config.yaml
model: "contrastive image-text model"
dataset: "single toy objects rendered from many sides on busy backdrops"
train_examples: 203450
image_size: 64
crop_scale_min: 1
horizontal_flip: true
translate: 0.12
tokenizer: "char"
vocab_size: 27
loss: "sigmoid"
embed_dim: 256
encoder_arch: "vit"
encoder_norm: "rmsnorm"
encoder_norm_position: "pre"
encoder_activation: "gelu"
encoder_head_dim: 48
encoder_fused_qkv: false
encoder_bias: "all"
encoder_qk_norm: true
encoder_parallel_block: false
encoder_moe: "top_k"
encoder_num_experts: 32
encoder_moe_every: 1
encoder_expert_mlp_ratio: 1
encoder_experts_per_token: 2
encoder_shared_expert: false
encoder_patch_size: [4, 4]
encoder_conv_stem: true
encoder_layers: 10
encoder_width: 192
encoder_positions: "relative_bias"
encoder_pooling: "attention"
text_encoder_causal: true
text_encoder_width: 192
text_encoder_layers: 6
text_encoder_norm: "layernorm"
text_encoder_norm_position: "pre"
text_encoder_activation: "swiglu"
text_encoder_mlp_ratio: 3
text_encoder_head_dim: 64
text_encoder_fused_qkv: false
text_encoder_bias: "qkv"
text_encoder_qk_norm: false
text_encoder_parallel_block: false
text_encoder_inner_norm: true
text_encoder_positions: "learned"
residual_init: "zero_last"
optimizer: "muon"
muon_scale: "original"
learning_rate: 0.039
momentum: 0.95
nesterov: false
orthogonalizer: "newton_schulz_5"
adamw_lr_other_params: 0.0023
max_grad_norm: 0.5
max_steps: 8100
batch_size: 128
epochs: 5.1
lr_schedule: "step"
warmup_steps: 810
weight_decay: 0.009
adamw_weight_decay_other_params: 0.01
Rows from expert 15 of block 7 of the image encoder, named by matrix and row number. Rows with one number belong to one neuron. Each number is 128 + 24 x the weight over its row's rms, rounded and kept within 0 to 255. All counts start at 0.
# up: expert up (encoder.blocks.7.mlp.up, 32x192x192), inputs 0-47
# down: expert down (encoder.blocks.7.mlp.down, 32x192x192, transposed), outputs 0-47
up.41 [118  94 145 135  77 166  90  96 134 130 153 149 153 101 167 148 145 151 172  96 107 164 131 121 118 131 116  91 147 161 122  92 122 134 134 135 109  94 144 103 150  78 103 134 146 116 128  85]
up.42 [121 152 123 118 131 115 113 170  95 140 108 106 158 100 141 130 134 109 164 149 126  98 153 138 119 104 125 125 104 129 131 147 137 187 100 153 120 145 162 119 122 105 137  84 117 186 132 109]
up.43 [107 135 151 106 113 110  94 104 109 126 146 131 141 122 202 134 127 117 121 128 144 126 142 148 159 150 137 171 119 120 107 138 125 155  92  98 100  92 115 159 111 127  86  96 129 119 171 143]
up.44 [113 142 167 140 136 121 149 115 143 115 124 130 137 109 132 154 118 141 127 111 134 119 158 169 111 121 129 129 113 140 127 146 136 114 123 129 158 175 164 166 147 136 104 142 131 111 124  70]
up.45 [121  72 105 151 155 152 120 127 170 107  91 121  99 129 115 132 111 171 123 141 154 176 135 153 116 109 108 124 105 121 156 169 144  99  84 135 115 121  83 127 122 150  69 107 156 164 113 123]
up.46 [132 148 136 119  92 136 121 134 186 155 138 118 134 143 118 111 160 176 148 110 137 127 128  97 162 148 139 119 169 187 115 167 148 166 119 118 139 116 145 110 117 126 112 136  97 133 100 134]
up.47 [148 104 140  99  71  99 127 149 128 143 145 149 154 130  76 133 156 108 120 154 121 109 160 168 150 140 136 105 114 131  75 100 139 111 141 149 131 142 100  69 137  89 120 132  83 130 118 112]
up.48 [114 107 122  93 147 150 124  58  72 106 140 137 137 135  90 141  76  91 129 132 156 130 148 119  94 165 135 147 160 137 121 140 137 141 135 120 139 204  81 116 126 135 118 168 134 147  92 102]
up.49 [117 149 154  89 133 118 124 135  85 125  98 128 171 145 106 150  81  96 100 138 141 167  90 148 123 119 156  91 151 162 122 121 129 161 149 137 170 144  91 115 140 177 143 110 103  99  96 131]
up.50 [114 154 164 134 157 140 135 134 125 144 147 117 100 130 104 179 117 189 111 116 110 146 171 148 109 139 152 113 118 122 114 100 147 133 186 126  86 159 120  86 103 127  99 177 129  83 104 150]
up.51 [113 122 134 131 143 127 104 149 165 109 136 174  85 106 168 131 127 156 139 111 141 116 124 105 137 122  80 134 140 116 140 133 156 102 144  95 111 117 100 112 138 111 166 131 128  84 122 147]
up.52 [137 137 125 120 125 125 138 106 118 128 151 118 157 143 112 126 127 120 138 145 125 134 119 133 160 132 130 123 127 135 115  85 121  91 145  98 126  88 103 118 106 119  84 155  65 110  78  83]
up.53 [125 122 116 124 130 112 162 146 147 135 101 130 106 152 115 138  68 126 111 151 147 112 138 119 159 148 110 132 147 118  91 141 159 124 114  53 178 155 127 130 183 169 118 109 116 100 179 147]
up.54 [168  93 133 116 167 120  96 107 125 116 109 111 145 103 113 145 124 173 164 120 122 126 102 119 148 129 141 152 124 120 137 106 112 112 116 134 116 143 121 150  84 147 140 110 140 110 134 130]
up.55 [ 92 170 121 141 142 143 137 141 125 116 129 137 168 122  95 143 180 116 131  99 124 129 117 136 177 143 134 104 127 143 109  89 149 146 138 131 127 161 144 150 148 119 153 133 127 110 152 104]
up.56 [148 138 135 133 144  90  84 110 102  99 122 156 126 125  97 125 134 142 138 140 164 145 137 129 104 143 123 114 110 131 109 152 126 133  96 124 110  95  88 133  90 134 115 138 142 139 120 137]
up.57 [120 142 135 121 101 164 151 134 147  94 117  83 118 108 115 115 130 153 163 122 102 124  84 110 111 123 123 129  99 140 151  93 125 165 123 105  61 143 145 108 131 123  94 109 175 144 128 104]
up.58 [110 135 132 107 121 134 122 120 124 150 109 112 133 158 118 104 124  83 131 114 181 110 153 134 152 156 136 158 134 155 128 106 222 105 145 112  91 133 101 118 148 117 132 120 104 143 128 119]
up.59 [124 136  95 140 107 136  99 140 133 131 133 110 106  89 106 109  56 136 116 132 100 117 165 122 140 160 147 120 100 171  84 110 100 142 150 178 127 161 196 142 168 107 133 105 138 155 148  93]
up.60 [104  95 102 143 103 128 156 120 133 132 107 129 147 115 125 112 132  78  82 135 101  55 142 109 131 137 143 143  83 101 123 160 141 111 112 106 127  99 113 131 112 148 100 121  93 153 147 139]
up.61 [106 138  96  94 114 145 162 161 125  76 105 136 134 108 102 173 126 175 150 126 127 168 102 136 132 158 133 148 117 136 148 162 130  99 102  92 118  92 144  99 140 124 112 133  86 126  75 118]
up.62 [158 111 130  93  91 127 106  95 149 141 124 121 132 183 124 146 148 138 151 137 152 147 132 168 172  79 123 130 129 168 146 124 119 115 117 114 142 153 127 106 126 107 113 107 129 101  81 175]
up.63 [157 128 127 137 140 120  74 120 136 112 143  87  95 121 130 137 131 198 152 129 133 130 118 126 121 122 113 136 105 130 145 119  98 136 132  88 121  91 160 165 142 182 166  99 154 104 185 160]
up.64 [112 117 142 143 122 176 121  85 103 137 151 131 100 147 106 124 151 107 146 147 112 160 167 113 124 172  86 118 126 142 137 113  96 113 135 115 142 163 161 126 100 173  94 134  92  86 138 109]
up.65 [106  86 160 102 159 134 122 120 144 161 142 119 131 153 133 130 121 128 145 150 164 133 127 128  99 121 154 141  96 132 117 145 159 163 101 134 136 134 100 120 144  90 148 130 153 140 128 157]
up.66 [127 113  89 140 143  85 139 122 143 153  89 133 118 140 100 133 123 155 135 106  87 112 151 151 142 163 129 104 156 120 133 115 115 113  85 143 127 124 136 140 130 144  80 116 136 129 155  87]
up.67 [117 166 135  76 175 106 112 124 111 111 152  73 148 111 129 153  93  80 172 144 164 101 167 144 113  96 145 163 132 127 101 162 149 117 126 131 134  91 179 152 123 106 129 106 128 115 133 135]
up.68 [161 123 116 154  96  93 144 122 178 117 156 163 113 121 134 117 118 139 117 118 123 120 132 140  97 145 122 146 117 143  61  90 103 124 141 108 101 188 130 132 113 140  91 159 140 163 117  92]
up.69 [144 109 107 120 104 127 150 132 123 154 143  99 158  92 153 122 118 105 179 173 151 124 159 106 105 132 151 141  96 147 105 137 131 146  82 148 118 156 166 101 113 131 120 126 145 129  92 160]
down.41 [151 141 117 118 178 143 125 130 117 136 144 174 140 138 151 134 123 121 119 124  93 156 142 137 128 108  84 125 108 133 104  97 142 146  74 121 129 104 150 128 151 128 127 147 136 137  84  84]
down.42 [130  97 147  81 114 127 113 100 136  88 125 194 138  98 163 142 132 101 148 103 170 149 119 133 154 149 160  76 153 138 141 145 132 183 115 103  96  90 120 101 150 104 148 155 147  90 120 138]
down.43 [141 162 118 151 121 104  80 148 139  78 105 144 142 154 112 134 141 156 148  90 181 128 105 127 140 114 148 105 122 180 141 118 144 119 119 104 147 162 152 126 128 156 147 154 111 173 150 120]
down.44 [148 129 167  92 126 105 135 122 144 130 115 146 154 182 120 124  81 136 137 157  72 113 110 158 112 133 112  91 146 114 124  74 149 158 133 109  87 130 152  69  94 134 132 112 128 149 114 155]
down.45 [110 137 130 131 110 137 135 141 101 135 121 141 135 121 110 107 128 111 118 133 147 134 123 122 121 100 150 186 174 146 118 169 164 136 118 132 149 144 122  99 114 105 153 127 114 114 124 114]
down.46 [120 143 120 124 130 112 121 119 122  95 171 121 161 110 139 174 113 116  88 141 115 157 148 118 154  95  84 161 132 100 145 162  82 117 155 100 131 143 119 154 121 135  74 131 120 161 159 178]
down.47 [114 173  97 172 114 151 120 122 122  96 106 127  97  88 141 149 114 130 126 110 178 158 111 121 110 127  99 136 140 111 164  99 124 130  99 152 183 122 104 117  77 142 149 158  59 130 128 159]
down.48 [121 128 103 135 127 110 111 123  99 181 104 130 138 135 115 114 208 130  81 162 166 145 136  62 130 142  89 151 134 117 149 111 125 138 104 154 131 122 119 170 136 125 110 123 117 141 132 121]
down.49 [ 94  88 191 138 153 155 109 144 138 177 145 155 129  95  94 127 155  90 142 137 129  93 147 159 157 112 111 154 124 129 131 125 148 136 133  76 103 124 112 142 137 117 100  87 116 108 120 144]
down.50 [119 147 106 152 109 103 163 109 102 128 134  81 137 111 118 109 136 160 154 161 112 151 109  79 141 132 129 121 140 124 121 152 121 128 111 154 117 122  90 107 116 127 136 152 113 131 150 117]
down.51 [120 111 128 125 176  72  95 128 118 116 126 104 145 113 152 111 140 135 114 143 108 122 154 165 183 123 142 142 116  92 117  83  92 118 139  87 143  64 131  81 118 125 127 123 118 116 160 149]
down.52 [ 98 125 108 109 141 109 157 125 144 163 137 152 128 127 122 157 147 153  93 137 139 129 106  98 143 153 168 145  96 110 120 131 116 129 160 106 109 123 151 122 158 166  90  99 168  84 124  59]
down.53 [119  95 170 141 170 136 109 141 132  98 110 148 182 171 123 129 131 114 140 110 142 150 125 133 109 139 103 123 188 128 138 127  86 179 123 110  90 150 149 153 137 165 148 134 100 165 151 179]
down.54 [ 92 159 113 140 182 146 154  74  48 145 163 123 150 104 134 109 108 127 125 117 133  80 117 147 169 135 153 166 146 138 149 161 101 121  77 118 136 145 127 105 133 164 112 178 177 122 146 100]
down.55 [173  98 139 139  72 134  78 128 142 194 149 101 130  86 123 102 126 154 154 122 161 139 177 161 133 153  79  85 133 112 151 135 135 114  89 134 108 157 177 130 107 149 135 110 122 132 152 161]
down.56 [120 110 129 102 119 145  93 144  94 104 100 117 155 127 127 124 160 125  97 125 127 128 169 117 136 167  99 103 139 143  88 137 136  87 122 121 114 136 104 148 164 119 159 159 132 127 133 119]
down.57 [110 130 162 149 144  90 151 124 168 117 121 103 116 143 133 154 124  95 158 114 165 167 177  94 149 130  45 136 120  69 113 121 136 154 107 139 149  88 144 123 141 112  90 163  94 129 123 146]
down.58 [120 133 121 141 135 138 128 127 106 126 158 150 141 158 144 134 103 127 134 141 101 143 109  84 124 161 126 115 129  96 143 152  93 136 123 112 131 105 112 109 156 126  71 124 149 131 131 159]
down.59 [113 123 142 114 142 149 122  71 163  83 105 141 114 114 122 127 141 134 109 130 154 134 120 122  75  96 131 130 100 158 180 119  90 146 176 160 145 126 175  82 105 130 102 144 119  94 135 146]
down.60 [ 96  79  94  93 157 140 142  67 166 133 129 131 105 155 109  84 164 140 135 110 139 170 150 120 127 154 160  99 111 119 161 115 119 164 111  83  89 147 112 102  80 137 141 148 130 109 129 122]
down.61 [113 142 126 115 127 143 101 126 157 133 121 143 126 137 129 155 134  90 126 143  89 113 104 171 182 118 112 112 140 137 126  95 132 119 158 145 114  60 124 126 115 132 129 132 154 101 176 135]
down.62 [191 152 156 135 175 141 159 139  98 136 112 157 146 127  93  95 130 124 122 146 164 148 103 128 128 138 131 123 121 139 139  99 137 128 141  90 151 102 125 125 106 151 155 103 112 124 108 111]
down.63 [114 118 141  81 139  95 134  98 148  98 149 131 137 144  74 119 165 123 103 125 139 158 119 141 128 119 118 157 118 142 138 167 118 140 123 126  75 115 112 122 156 164 123 169 125  76 146 106]
down.64 [ 97 136 111 128  86 145  78 118 173 120 122 149  96 152 139 138 105 148 124 151 148 123 128 119 115 142 125 141 154 142 152 121  96  86 160 114 105 157 146 106 129 178 118 116 189 174  64 124]
down.65 [132 174 168 116 150 141 127 127 189 127 128  90 120 144 147 107 103 185 103 145 145 117 134 136 136 168 108 110 136 113  98 118  89  98 145 172 150 128 144 100 157 110 129 140 147 134 148  92]
down.66 [115 141 140 108 128  97 172 107 154  99 144 177 126 136 156  93 144 142 126 107 167 186 122 111 108  96 149 141 126 138 152 141 105 156 129 115 150 135 161 113 145 133 143 126 121 113 106 160]
down.67 [134 148 134  95 160 132 140 145 116  80 106 168 145 122 114 108 156 151 168 131 121  91  66  87 108 113  80 162  72 159  75 166 144 132 120 116 116 119 126 101 181 142 126 157 169  90 154 116]
down.68 [142 103 135 177 102 144 135 129  96 107 152 155 156 163 136 125 138 165 160 110  95 112 121  86  99 160 103 145 137 142 110 129 132 169 115 147 122 142 158 117 117 112 103 115 117 131 118 111]
down.69 [119 124  99 137 132 130 129 160 149 120 123 131 128 124 111 132 124  81 161  96 154 109  89 121 146 107 108 147 126 118 124 147 139 133 117  92 109 138 113 132 152 119 116 110  81 106  78 121]